{"encoder_norm": "batchnorm", "decoder_positions": "learned", "adamw_lr_other_params": 0.0024}
Rows from block 2 of the text decoder, named by matrix and row number. Rows with one number belong to one attention dimension. Each number is 500 + 50 x the weight over its row's rms, rounded and kept within 0 to 999. All counts start at 0. Numbers have three digits each. After the name is the row's rms in percent of the matrix's.
# v: attention query, key and value (stacked) (decoder.blocks.2.attn.qkv.weight, 384x128, the v third), inputs 0-127
# proj: attention output (decoder.blocks.2.attn.proj.weight, 128x128, transposed), outputs 0-127
v.50 096:506519542538549531453519519498538561484410602428530497431496473573484529556543458543571533561400543533568523531450490570507526467471523474487541467563436500498545489608494485549514405491591388456505500505566526482494443482436498454568491399519539643553423539539387478435499515525527425444454574592488399560474513473576535402521493546542517523436502447479494487452485455515472490486532
proj.50 098:400560458499474534495503546566487460484484368558500474637601479459514460469559560518480463471551548375468513546504508621529455527506482505491458501477476482531517563511492540509413556480460422545479505571532454445520501494596556517416456541473485478486464424532599483534525492510414530579529457568628468445473500498482477570534432495493456476547503363542491530555491562469467538432457
v.51 098:542580519488587467576398524494477506592532523456416508518492545580430460524560531517548443542440473453491514570465559547539480387522406466438504595551495461507528522494499451546506527475498505535551550535456528453438552670622453530520501467549439557574431531516504518456492496526437481562492536539546475466474509454417510523611583486526500571519498505602542495462472487589499516549559
proj.51 092:455441514536480465465562395554458517497477481496521554471464498509445582430441426546433525505519409442491540467472428542480505465528494518500370472538575530579511574522489513457531451503539561476445551579575599520438544400541506475437433558509501495519537495544613502465548536471461503565446423509499473526575441478463507486408400440515445517447498503413542515430520483357450438484478
v.52 094:469522589564429516449501411438509494479490525518570430580536583405549423547524564503534521453527448556493446516478527567495497538575582502489545508486463511505558533485533439505432547563480544443399475500454512506521557462390501503442519572481549521518511613554559468518575491467560456535548647482492555478478405527390470487470401472512505545545447430464521561488437483409489507450475
proj.52 102:524503524564523425489470507498486474501471435410588573539502457516558396516498496481479439509521538533437610534514574463492446429460468416480449507587405428532497446560518463467555513497553552410491525597491511583525444465510469573538524560498537534577529465533464540522434394502536590521500485497611548525506571515469455527556553514458522503556533608490435585467509605436439438530472
v.53 099:668479529482488502546590386560527473416477560501526440583540488441423498428512468507524507418498436513512415495465573514454546523564491444453511534569493569410507503546479542479451498514637482565513509499496466529410531524541456518425517503429560531499573528519482527554507529459469470476441495543524565422557555464420570574441489538531596504563517532478468497546437569514550446478572
proj.53 096:565520448550502618548483602487546478564542464459555526439465474477505496529466485475531546607504443492559533549554565576479484546386492488472541615526399464546531507475498488517468462532476468482488400542498452472499453471457446505520477448437565532446548540533543489465447455508462466571481478476398573537545494440497499364422411472395487637398484515496495461495515455520491461562474
v.54 105:566573436457489508549456402498497521482479579493511413477399488530477481575477497666448494573534526477485537544505474545454465465536468540459533464490523538442412597503571554603540380492472527563503526457501508507488459499373424468470484529470556510539514501540453567447511509579466450520545510562578556393521484434443488523519570504510501597588506577470473537419476550480483531513458
proj.54 102:492460539571434516534534411544494457474540486415376516550544597446457555504564488351576528545526438578481493452558464479585452533444477501442485430535502425459365531446458511449495526465459452565569529482498498508534557511565471538448487520543502536477494499496584412549456523452410499549481450501500570504580541524469538432599527407509585511477463456496542544465481456459480459446490
v.55 117:498515417451513517620549438546500477465462532508519556495480589536504535496564503542537488445519577490435536484471532450552571410446544499552484546557541426545503443602464504499425553404457435514393535404477585506461448486480560549482451519479475429600471549584464615449532519453560478525512448468426452527474533496510430435499394568553520535468421563472548448465457454499529496541472
proj.55 110:506481498449526488430412568480491593535416467432480516496508596479458428521499573453454527540566474459565489483483520515435481535424446411531601527469461622547542493513496560451579528524522533464504548527455487471491509492535518423450455528576530520533524563492471489504431501548510437431387466588550502520541567471524544471511424418615514553453609414529412523621487498484507544513532
v.56 099:568522559492511485501507501553486509541496480440463493525512426469559490408482551481567514494578414588505509547526543424458526557474426481469548492508435443412492548426586427458591447503570407554603533479566557471521476465584535567383421532406559421495462531565538502501472433499528516429477445409536456535528553480510368483492472505528479510519564510476554567515494488508426551460443
proj.56 101:545456459523445458477482584512566514519497470592468554516476494483434499616519539642406532498461570507519414469487561598498408562516557460574466466489490523539599491509508473444500506545459567439481480481477504455488479594560448504530481514533539509470398558530492551527492425544555517501422501512442512588518465470594590468591496570602455503531469485427636492505506498443460489468471
v.57 107:510501447427571543486480421544487478505526453495411500497443555431572420496540505594546476511566554579498565442576500386545582499417506491423499409528438461494600509420527534481513563389464479484564547427558516582466519399520473475463523511516557476465580592465508460475490488480505413486489587480545531456568530538505467471486551493584445465560522500386513481511474564462540545455520
proj.57 097:453575486499430463402530471376568500525484523530455596475505465515474497552441528479503406485492487457495477415394518564515507544542504339589565520418420515497506510532452413541548426557466447475453499524450494501544484613525489347474497541476406491578591516454489559461448493506449539493491517499500527563478539510449572512472528535499550526496459440561541470501538481532496506481396
v.58 101:441495546539512359454569500431496492449457504468560433497480526519567447555582537453476466458498454395453518524450510560495514500469536594531498561434540379574489582515503492474561439520432476557453510493460456425430475567488477432413501517539468523495519415507497529512520496471574541479520452550551497491526433352499525472470474404477468432415561563583508437557454510590572503509489
proj.58 103:524484573486490507518492567535544523545483444499437504524574408457539494480442416492458582521523483563469490474525500420552514526530483489498416575462472575447505435582543439507554496414567438594532439471478514467492432420471483592595451542464555513464537587583497476505545393510494440487446506424405456555470551549461415504551451594542544579457371540508534556537499506531447496515483
v.59 105:480503521462560453515543622514537564507580420462494531506602495562572576513541507568561542452480492387530521493481490552514466456437449515443517436458526414386528485501470457512544513562495465437501531474418507544480433520590520444488481402522417464460536453458556458487574550475455603571483509454541579535584567536455440486511469516475553467551429496564527501632586505520548505477517
proj.59 097:549439453552535565386408433565516552562573541522515460454502410480548518491433462508443471552458413420561538450486431490504523599453554432399531478529522547639482509447570464526411455578529538530511459430507439440503503522473397579476449554542506447539523462525467397544461459539561449545559596559480454533506496521525533477464489525507486464556506530513452475513525463480544583492485
v.60 092:490545452508512451487472579497564474427519414597523362428524577541477533554427551478418341501524509510523478524498504493415469589435491487454459509573451448540518490623474538563513446488437484531584484479487450505503531461506458409511517480495497433457467552488519609546584506454558530502590459543530565516579488447489500469452487425570589493526560531425512505525485533509442529545459
proj.60 097:538552486403510499567560463421503492491485592447582544454589489512555500468568490480533568525444439476542458531477530479522599510511482466500565468452498558507407551427512528459524510479542466480500500493473526464515507550411595466515399531462443493514504576457394347517527496556539438368496511457503532447576463426506595413497469537499462560511466499475477520486535473564537443506634
v.61 119:496482469445514521547516453480528627530476465463429424561473477563499582538481424451491501584498572496525477584415464442489488488516476484468389546464501523562583480556511472497550557523493610385497590521521445469547478528568522492523452522483534516474480540411463556488414556459574520562607531597477549535510539528498558489583592612462536495521518482521579552473564527514469591484547
proj.61 114:495493531536513453422367445513437431479529551553588507500533452537560532539492522477481511482478428442547528489521480509567543555505416494542475442476504424505572466434480521506529434539582439449415390489496418490540499522481469531426469510582449507609525455492576362454475499493480589529445440414607527481559528462467466543529495395584577502479542526534542462475471577465496550519531
v.62 093:407413437494505494486558547443572566476578519503510533512510506489447530493463461548360579559569480591482536492492586482524446454528466499453550446476535515459446541498440408498499509505388419527572532464397475542498523481510549441452591564394449512526486515555484497569488479466528515555563551531569462535496474584578527561412507601496507494494514440554487482519580510401461574551511
proj.62 093:473513523552416492502469435490577522547499481504533493487495466507526544603583488459565407395518559439525476559481532440530492487513627462492518390565509460499494353457493456482540428500474495484519532527514472478518527535454513482501552469436409496398458513517505418432501437519537435535507411396428511547402580570562462456510514458521514471547450537491398422556545573561496491532551
v.63 102:516469559461512441488514476512448528502490558521462420501480528488541525484519557564491491542492475485499465488425565503568422491485616466514577523391421518528564547530539529574470529417559549536434410489526498471466553517494465402557491536474485439520470518557559548531498553422476406549526575540533512448422513425564596538578606470523522506560408546495396540438480603459572464552569
proj.63 114:409518545417517545479519493491603533472516422463599578500493495475462483517528536461490385477541497436400472541512474543512617494454489498513412500558461514483417489516501583495522446478527522443442600610443457589504541502475555536447523568483480457532474512518487436455447595444500525422473423434535512534561525490505480474518383592572593566434516476528502470583499495563484497488417
v.64 106:496452530558540479481518525520459500413428489489561490543560554562509516432401507473488483540492457508471544526442475499563503497471422455469638569463483451533482526533589440584573570469447513511460461484467504572438464473470523493482468461485499522446560494509424601447589516482455515520430450537421479570413455417514560639510560436466497510535349468416473520503488581497447429498487
proj.64 119:540588505433488498549537503483531513502547565551486423470563488488487465422474402525471574419450513494537461485610468458517417498439592445462347414428477583465491479527510533469559484558556537398521530556511436525540441616595427526482417502520539504520511509515536509439459469507561508529545539519572568458561543562497542427446472468523572460503576454511427523537427464534532532509500
v.65 090:535503524459475531504565466546542449512498462464515536507448537457531463451490551428521596531519590492477465489500504546359435510560570491527426569474518560535524506519522464545541412572416527387513444506528504545492488534434593534528525529486535546477485507457483503527573530406401500537501496529606586420500571421492526467578567574569597489490550413493539551481437454475520571615525
proj.65 096:488438385489483557529535484445582458538483467472549557466583471489488513532559523601564457639551502585481500487452550473561566546504411520579448467480494440525458570493446470542440564493485537573571534476534454544479540443481550445531535465359454452485426537562441495515534489536552487475484438471400508572479500503533493553546592461448437548434473572481498495481565489543425487404476
v.66 093:464567462355501469573506470490598525479481486585511453553537399545453580531490454497591466411567481510441473440483540511473512562539484530542497500510490455480525506462530500474575533523515440614578584452499369471608562519545542448568433448542482481480473504517480523511488523447547588514458487452555488437485390473492468543509567499502431493616492511437456533410490402490518463518520
proj.66 100:454492495565497529508444416626456552512556449526408418471450576414548491492450508518409485514503419585544503519446462419481525436490537552519504556529493452467559451497475545509554483581521425451512590536376579550508441445472532475555531489523484607466463508586469503497607516502489471440584436569461457523494541411467522467456495578522500541485461483476483440486509522493439620541447
v.67 097:544532567545462576500521475572524570517460515471472544477483498493524558432477429473549456489482469493544488429520607483562489594538477489493559573519466424475509569531447487500469495521509499517437457484435420577605430576416507601558553454513494523541558388486428519480500401537413510556419501581520443590508530477534485514514422520500477532419510523490426541494553520592500488462652
proj.67 102:510569494507544496501427471393459408493502447449528445471469580476543534496485502528436482526504418583491448501546493432573499542510555455446474443472479563456483533518463555468459474424446485430536465519596525461556558481480478443503441492473391455429483546497564461482510564561622468460531457396537533404531537527420522479537493511508505455474505406529573487404413570421465461479370
v.68 090:481500538483455490512588493521546481591597420526466395473407529421499549531484475466502478459561533511424569528494498525613439461518490465474473552470447473522448518437439522465423495470451522501522504465489532502473397507462571512405522482525526455431519445459507510440489524503487504389576507613493589513507503502444430404580466390603519499506503488454470485593369494437569533527521
proj.68 099:434452454497529441518537523470430391553531544510640526472553594493574464499509606640460497458449444509490514491488556571511543445454475583577564431482490552483517538504539485526538478440429446527467510523494433450473498472466508513502526468510590529561466508486516399628500565529428511566508550432541440483542433594544536535506480506504511448479428522554526507534515388448415469489451
v.69 105:455517477468523575506515504432582467484452534461543405442519444500391498546576468525518540428441498584500599538399580506410563479525562480551522456493522475489453487492501460555563411507654504547564525479548503550531469469513450460472515502550468526393429529530496451459422460503552480479530457446466504506543378506591484444507486511442525577390582503542447472437508497455522474426519
proj.69 103:557492569566483508489426513489429590432480479561470516563494548469606500517501499518468528518522521547439514554511506510504453496508492552553470491500492491456510473554479611457429434462533548419470394555510635548541505492467528554595529516505573498512483582562401534481484504485479535433455486492402416480542534370539507537551526625533552495648433509507560463588556471516473489510483
v.70 087:499476527543549385489517458493543428562615494511449464569493542476410511504565542453485478482526538529448473535597547480562411480509436476464445435463444458521376510519493550458558328426482500484473574503566573515494498478592531480575542531480531484439533605549542475540529515507469471414435613499529525492560565481498416483464468500514508488513506606513417557523518484541518534493559
proj.70 097:573474440486514519441463526509520552516477435474632554521507529544534526555479422497460548547523532494479549508531521514512561548503495547525587479533532499493574539448468553492515534393471543579470421467462533438523595473459518634450560389556591504551483498546525503568526565570564517573569463470413484526508436497423602541525457499463469476553527427418507531510627464544502573486567
v.71 099:466442550530573510584440601443506427471496448555441558470507512530463414532477495500601405432512540540562503495461535549507463449535491501607543561503456556521465561547456533484503520563565469512492445504346464492536488585435491415545497459503464553515579574458544430553418531508560497417492556487448517508472562479412485437487438543512549496560543460459502489542576400548491566558467
proj.71 094:494547578540414543477497468523593479500536514474458510459500477576542477505445487461438482435353486485420545504476515577433601522538399479510486443543522517473546462535574571490470484444477468478596532460590418493485511529485490479541462533512497646440438578446511528440589489521495423574448505519536587536471550433429498537589552528451548456453516544514523533459509610504507529443439
v.72 085:526559464469579578510532475461444494491446496475438621531533541519467457497514481495540395527511529476440511505445495505513572501511476468511541435492490464473523501555569451471377421461450445489550529456453472552406624391500425405457561514471526528494589479543413419542565486480497474466507462449511492511534589481451518582488451453546444445540435497476584425430411510573487477417437
proj.72 084:465459559495422463556479581498455525499486509557525492524469507529452487515567445443457572435504431393500469658385433469555496515492466436533567549542477507519462545457458403455427471439541465507458474538440473422487431539623549543454525457588455466584522511519475572459472462466429528557516525486390489460505431541480440451496539538513507508490478609493471521491519576563602468492488
v.73 101:494577441448436438495455552426403539338493434441507493556510542587506537517541471440521460566544520394519429617471511480593440414519480522436561505462521496558513422550594512543474509470458496477492413478423436466446499475455611488523491562520462521500486590522493424446469476534456525513518426554485511527436518458467463493533511466472538454485495504526626567543537463492534476581502
proj.73 097:510499526411494521445520555565607512505582590464470415555448538447497435426483425514481560450425510491594522472480481489508556547498491515625500581543563516513494607389520476538573492545571440543511490494444461516482570563555448621578482542455521487489501469544503512454508462497542477588492572479569607456610567530514493505534500506586465565494505452394494483543486503480501466468492
v.74 101:528508503450458557559455400530582462451575462524441484582536469504492532554551549447498583504434450498529466454460497511543487477587573416511547544442456648420547514506499489510507504456520405547513496614494483595468528510530513502526465479468368567466421496517525483628485505564472484472474441445449539512489399573467544464549490447410561455490474517507523448541476528492416594511469
proj.74 100:487530577487475382437507605550544420420464506486517523461522556531490462433503517494516423490489591492490516479522511562522561541503510485547439485469573364547397530551543531504518436459481580480473603555525495436461441469429529488416438501513558535511477472616466543489472450600501530511489553504511504551522469529679524507469522492477526484533451584503526550389520437452567458493497